A small CTC audio transcriber, trained from scratch.
Data: trained on melodies that start on their tonic, played by one synthesised instrument, 86.0 epochs.
Rows from block 7, named by matrix and row number. Rows with one number belong to one channel. Each number is 500 + 40 x the weight over its row's rms, rounded and kept within 0 to 999. All counts start at 0. Numbers have three digits each. After the name is the row's rms in percent of the matrix's.
# filt: filter width-3 conv, dilation 4 (model.blocks.7.filt.weight, 128x128x3), inputs 86-127, a 3 kernel for each
# gate: gate width-3 conv, dilation 4 (model.blocks.7.gate.weight, 128x128x3), inputs 86-127, a 3 kernel for each
filt.55 105:610511494510481496346533569509512491492426476361568530491482482518537514584536495492585532485467521519492526467466493414490514462447512528465533458424469511480503400532544473568477506529502615441492568434496522457507544482510488545516466460501535520504439608551422541540502528523460513511477440498463493487531505536469463510519548518513467551514504493461546543522465461509499535
gate.55 097:513464438495515509404494584516492518516498527415510562572492464515498552523470518459540538478500428509534435457546512459547569496509480524534466562457512535490514434502593477512524506513498566493444527447391488574453525446401472413537470513502493536555403521532448525487488542497476507483486489441456545476491488557472491438478470554501511483534476437501485497560502472475444505
filt.56 103:441469449473499528524528536494540555503519539506502523488528448502503464489472366449466437497489527496515539522541590524544581529508612493490484511515526462465412502520525476513524459444523482481491520494487495520502510473462472480485551505567480490472466496483503504502441446454513498578570537573568502514485505494520535537443449421495507593543495466495488473527503473477475485
gate.56 096:444516518555475478446490529551510478593503462536524477536525485523428493449474495482457501388462579526564489530522534496492551522521504445518517511436462542484448474485513491456570502424525436502486499517478473570539439485564452480485522481480588522454539517471446485509524542462575570493462537527550542517456539523462546549510437470484521498540526478517510508523509509422535520
filt.57 102:551498525505486525493527573494544480440501525477525516577543444477514477549493427611477426508426562512508522514455541530455478522505534531481529468525560500506468510528505505554477535490496506492508475528532553436489567434495493482543483497556499526410506515501539498496516569489446511618528490544445568515522485514496503526508497470519481508475528517473535455514485509569456531
gate.57 089:481511533485514464472417520514531405463542463545506535502496510468406461458428497575456462449386475510563519574529526549466485573532556489535527401431477492474497537461507493399474512440410506527557443513502561511528529467529415491527479415541601516474573525545556510541580518514488553510508515518486486485501475572519553509498431489577498543524546516517478525531528459518539580
filt.58 095:516564466511488572476447482503590433515455516505415544498488483492476566504500460512476493535493505514505524514513485492542442471532498496504510495522472503420572479560416510509439531508524505536465480465510520516495492460540481526507514468546513511517507441619507496520528512528513536522498515493466461555484505432501535488495508482475501491519440544505445578527514474511572490
gate.58 103:496578527457471489511433535560532463456489507474483538538589510521460472517568504538595476509480567478519531502495526546486539507492507514454568512485449517562477597486534519480467499435537482494574459477487484495551512529508569516581500397500510471502524521563547490555466547459506490497522492510483437471503490540501463505532503502507496549462526467513424499502540409564520651
filt.59 094:568484499446428520463481545538508559458498482463435504540506530478530427534508498501367498446495507504479495461412514470461541449468492461492460482538510504447498507484533542557564467524446503524392525518454495469484530457461440478512479545499485490440505479509515467521550492489487556524459457507570640508464422504471462510494507526485507420521500530570585524493456563464495472
gate.59 104:513548559522505504515480519493533450483544556461457455513548450498498504513518483576513494504466523458484523536476526505467506514449526492434502472514433533545461494496499489465427496499510493511583465480489522455538563437495587551538467457526484498472546516515456455459482521509481530570477447473476471461521491559491423490518566511476503549515525487455402347524493458566495630
filt.60 105:474444472527535454437496559521491502542532486504491523486490482471501515453439491471492560413548546507410479460470523425485527481481552497484511467494523553474495417470572408487498457563537471468542511482501467461488526455507558494552425500568436386546524514537444512538523471485576537468476545516512580425496447541517518513484497507436464563590485428501459478634515403520470491
gate.60 112:527531485398519582520466500509513509432526569495474519625511512524511452562507495542469476451548479461535519467492503495473486483430475445495519519491457501466513554475428578516453543529477518504509434477506485499475477422502507525522461464499552520465525501505523494464540444479412458526445469490490510417460427514451436495543553509484480436417519543498471495404516557544470565
filt.61 095:558476520511533514522490509443525467453496463459486530466511532477554505508493509513440502603487534527474539568466534567452505543488509554493526440560494424488477546475522485545465500568506529452515495479477626406530548455495532517546501491536463478494488503533541481537458497457475527514529470488491518468581405497543456487460498486526463498503558489419544483511523475518462520
gate.61 084:480463523464549536498429499581569564445491503453453467498553487492564496486470473511563522460474436473518555475481524509449488528506532461518484452486480466533502521417501500516534505625527466493476456471500493465519502507511473462478518466490527539592540535506501485464550480545562438552489490486604398518473390493509492524497526490495541513471506495519466557495487517564519482
filt.62 110:512488498581440333512510541523492396505476412485530542486547512445523629521529545493497489479464559501459503488466433504491473533492478508521525541519448489509509470513525505497481534539526460513555502493482489499507515517486505490504451542576468495626437551631466528571489556564480492454507461438524508545504505492516489451513493500489504595516499494518531591558464327499489489
gate.62 110:506520513350474507586465506406495451382464429553486495487511461566525515530517491520534489536525517483548505514490489544473412541491516532516551462459490470521504614492444598479476504521567532480493415481501504522488450533533506505480549456521616521489663536537582497513496539546486502509446466501467464517514495477457475485521486466566486475467515498497488509310479457536477515
filt.63 091:519495502521505490509473490491585491523543499495500492516529548477522573501486551526430502549412497472462507518452475543451475503511458507449529462593501498563561505464477445492479538555514515463532463533516549353499566474526528474505508532538445554547512510503527454490510565486475535427507470442461508480536430504510454476505542524477472445458558498453580554503532483544446488
gate.63 081:483526521515504551488429463541546539473470582512470486495600454518487473512526450526596435416473480519529557510485547473528493554508519487461477492484479522502470481473483539482467483502437492492492470455472470535516459520476459499553468446456644519482562499515466469453586530522478468612462478488579390530458501503455480508531539476522527482537478537550460480502499532475563529
filt.64 111:500471507511496475495525458497480508506489535481498437460474494508476502499461531458497436509500464491505427485530391505516449461519436522522472479461551473464467482535476508538560488460490514498529471500533504552430451481481473431475512536520522532515474515462495560460499515531531529515492525472548582607494484428504569482496472535490475444501506530463510528535514543464493429
gate.64 101:475470486536472524585507332439492573509450526559554377414517523497481523494466490480508499489462473479488480530512473527489448479499476541476472462449520488501534529508453500573461491516586531477512410442562499488463413474567479494513568457435555537492622573419538525413549550517530524510459476516451550443508483498458485506522499487497481485488502563479549567437484600531509490
filt.65 105:499518491545487479503476505542477491539507504533476501543538512555521506522526481471481479434484466492554511425486506432477466441462523452514468570497510551514556443499501534491511520478462459508524470493513318537485437490500508520503497451485529493525539487499432444462528488519539487523412447475463490520421532516414479487555506492437480506561515531586493510497473474518498522
gate.65 099:505450499530543503455467450516539510523514518489446480494461488451565487464442494494520508445489442562419558562520540494479467562550531543467488453586450481523554490461504454535483521624458518484524528489547547412551519501493445473441513554481552501582491504495487451470490437500515497479524509498441465511501397517541477526440500480508534511516460521515491511507474516498491468
filt.66 124:561491484472506510480499503440486488496536506494491491534476450420564505514487473532449497495518495518464510509493536516490530509496537513463496374550526532501488475477515391529482468540477538503491515465465628412512579429471519480507427565536452499477481519485506472474543489437467553545526472528474529494605435531515394491482555501553541531520514476459511454533491515580511537
gate.66 111:516530529436487516479528524576513475481477478515497520621519524444495523511527504492452560377492523512499539456441519461477523494434523459502514472521473539488494480466509493509522473483544481521524525495480484451535472449511515556527415451516539453501519507537453506510650499468477466465476465489492483391511489524500478494512539522497535578562525471566491454526500457520509526
filt.67 093:519445483439541475501511493499511492480527467485467485478427485435559573483477518474454499447518495529376481502504499522502492522474455464441476388602492487494520531474511478525523413580491481460498523471492558396508476467481502531500426565506505447555486485511499473487589468517535539492503494466566477504589432505566493486472524515517475486535499515486499546534536512501528466
gate.67 091:508537576482528569509470443500484585498506487505485456568560527525502483532541508559545519453527522480477555487493519498500520556460504488519553456507505548533492529441455493461469514548519509511504455443449513488500494529499490497525504515463603453517587568520510518505635524538474495534421465485504364396518475493434419458532530510575532549528508550479456457456468527592572558
filt.68 094:499552520525469452468557556478490390490506492482557485410447447467434531551466512509418456480420536490532462505537530538502458494547505518506500481465507441484514453530496495480542486377475506506562467538543521502500562471507470573540476470533507492449483528538465512502544525499474606502536526498524540561529571526532559509499468485463484521502531528487539507541522475562544501
gate.68 092:537479499580446466564460455504531516494467478444438404457475489511563554498497512437495574585439505422470448539463499498445526488493495500436403550447497499493538488503523541521528533510573488472485468503478438463469495423552609471541522458488467564560516535484491459441441559502539505482481456475455577448492459515453475452552522551485491496563538475503486477521500509529468505
filt.69 088:531586489505440503480446489478526479497454530480472486519552494530444500543531539528524525548475440485533498515498445461480449458535462527480467508443472535502543475521473492453464521465472551513470515504525529523506532535536543490480489422430508530512479496470510504459414541540443503464467478471469549527510539519487498496480460522504463401468494552473444525459486566505531491
gate.69 078:526501515531428501573527583523490494457479499490457461448489459484547543483503535511492513421462527459447379523479461557497551535498465494449478562523552524549552528516524505485531480485510419507510477528480461500456495447499608535607520528589482483436541510490473461468498539476544519512519472452484507439517526524507469446542548577517575504472488429504501518558491495550518593
filt.70 091:533552470467451487514510507432440444466456483502483437456484397455516586489498495502528518470554592520486435531523516488515507470505466522507478345453481447483511554522482507522483439525526552535512500485519593552509428476493455470527412504532536521473519530503531534463508554469450472471513490510570504540533532522558501503473523541507567539444484510405477453435450520429505534
gate.70 091:521499455486509502526523496533445589532501486483501475470449543497558557512541499463547551444566483488470403481519489499521550516471497464500412491474552518544543545509494553514538474521581508519434478457423478536416416520503531564518507559540569521533536553520472505480525464513528496514455467473511441439531521461479441445564584565539514507491482483502489520496502502516542501
filt.71 110:516509485493455450401483500548518477470456478487503509603522471511446498526488443549506489449458518470534516379481533404519479455562539454520491596508464560492526414509508535465497562495495465542523532525563399549520519531513504487504481521502488515497522485500485513497531495469485495522466522534434435488397537530446528544544469450467578576526443520557507493511472483485522457
gate.71 106:526509512470534467519486500555480506518475458503483551478434548470489479479497505487515497489543434520530518479532520491464487486434511477564526477467474471508505519441521519418525470490523513515541503524469472500488427566418536624534477409511486456622504508585451458520541438506559492497479488455465478456528524489499500467511480513450436497503552490514515558502558416514541498
filt.72 107:577524506463519548472535533560444468490488511398544511484474519469532571562534532491473508459589543507508521504476516538479528482455546490471471509483513437509465542463497503540541470501514557434471491506447535460485447463487468569533497480511500454515424553534476513468543472448501498478477455439470588550521491474522455447488519531504488545443575530414609556497493478513429461
gate.72 108:512505527472506476454518483503441504450459475454555478562528482552475512542476468545555468529477482478571471497549521513463477495526567522555490521425513520549461536459528559503492537459474579464509497501495517552473542536483510559552521462461534538496492625536505516483464504481444499539493486504334485531503515492498514493530468476529477502462555492484549446483500467539542562
filt.73 099:516519549507535519521502538516511489487507554470471481530614429512491440567568458506555403454471515500511503489494539477484491494432507498517504497476500469484425514486500534555445508525468485497509479443487462518485481492490468464558434433508543531397497515510506501461507542498440413615469448501527475544473471537472463520519521465503469480533499538498473439513485506482502550
gate.73 093:518440499496520510498552510470476470471493525450508531443415480491477466496437481536466475571477426489443531505532506571506440483551492547506519412502439442492511576519500486425462533534445504473487478499526563462518536490433538509477456541473488502534467526547517531525468525550458545518521544502471596576570501516549532537511481473494478450435522524455513496502498506525497468
filt.74 103:520519468451489462534493445468498559443477422449463479486475591518478601529523518495465554514487433491514425495491363494481455537512442506500458503494549529501594507514470500483527509483634498495453548510498530508358568518513534489499505529486539526543501516555482482475512485541477532469493471468566499404533528388513513449515507589534471483522491534536523579494491508490504457
gate.74 105:518495492597505553495548463459490465505498538473515455404511474521487535525500486554485486599429564487446504547503512505490460445513463511487529535528522477458470481535482583486530595484535471483548446440498506473509522458510531584486533524533531527508520543483497490485394524423462536499464467495435548380442523475467470477541538508482497514508493489494495493509455461481575505
filt.75 091:587547488523520483494529487442476521440495529458465482458442502521499501586537492574524451561583428462464484449498458474502442434461484554512476476502536551515558469511461519506489513542474500509504451484529503479448549496454639539547445520533456474536554499507489508426501461465473514558446505495424470499546520486452438469570564543452508502491481528516450516519508526644547523
gate.75 083:501460481562565569536517565546597560525511515531506528472521463506512500521504444520511475491489547464469531457445552515502538442434505484458529495515509489506481490472493502514481496520469438390475464480475440409495502510548489518534515466533443452426520472502517474491531484442552532584476513529515485420467454525468506541525516455422427492471523499491584518495568516488443562
filt.76 106:552510523500482510431475525537476535515524562454530515554490490531449497538484513564509432533512511450497459488484446547494531497468461424511451539425494487509442526480540576387517558489497502526491433530474463510468520513444533489558463499494488503438477538501432517475465556525478510584454495462395508537471510523429500474570490586503486475491558487436482504528495517469482506
gate.76 106:521501499500505561516526417522502550481497512474452392446478472554519543495496496499515503504494477514500468543557491500503409493507423487487488370453506493481568527541372546500485461542526488499497429431530517509437452444540558521525470506457562542542607564487471488390506533489531540498432474466524423439499496456475475464530549534497530491511511596492446523480473584543548490
filt.77 105:502419515493493479442518553504521503464509482472476520552483510487539485477474496528411450518481531524420515529442525499456515493464506508511540494624548467451453482482528522465475500503443525488535519504513547405508491432557422519559486525511499438407477482481506492515531509457465544535530513515544599492468435558507503527439470453494484477494528479474530500495503484459535599
gate.77 106:502541526551447417529459463558566500534417470469472468476552517542504511506538506463537489522509485452582521462508457467512462436464442435530540579449447520533516471511510569508492512433495399480534474499495358565507451539465551488503528401452462531521523526528456493513448510541568439502462495478545461475448519522470532501534488498419523508512507518555504519527505472471492493
filt.78 111:547490417461528562447502567600458389498484494396549577563468451477500556521470468479504513469511577517534483468525530529464478453447517455526531497475488452543534517442456503472490491456501475499500516505496494489487494510559494560555439513559463520511407554596484500515503427406498523501502492500510438472483488475534502489486497507429485514455536526465498511515494460474586563
gate.78 101:560513525524495504442493555595483413525486490369525532474495467463439508540510524501544509480456540492513521523509501550498489504520470489503498520457488464483543555510488513513492525502505570491504505476509534521530443455482456503510448460513508529532399548550469519512516552522488503458493492486466526540538489520505486466517514542552526554441503525407490554516478464469471473
filt.79 093:471551520564460459583485561472530492542481488586496471481587516483488475508534507545477445566510598536531565518475523556501547474505522580543599509527513466509457507525563481490489472461452445527518460531526522488549569539526550567549522491496419513425497490471550508546388520414504471490506496529431474536527512538530486549478484446446523499418505486515546501507491485573539554
gate.79 104:534569491549488519524469474507528530513497524505500493448552476490576536540548495498531445567532443511533472529495431509469446444435451473485523453493492511509485473477447536511431460518524493548497455461444514504441530547459549575560505480510459473474526538557487473476495495562503470532464428481434401435517473448481457479517509524382489468515490514537484489559476492523521589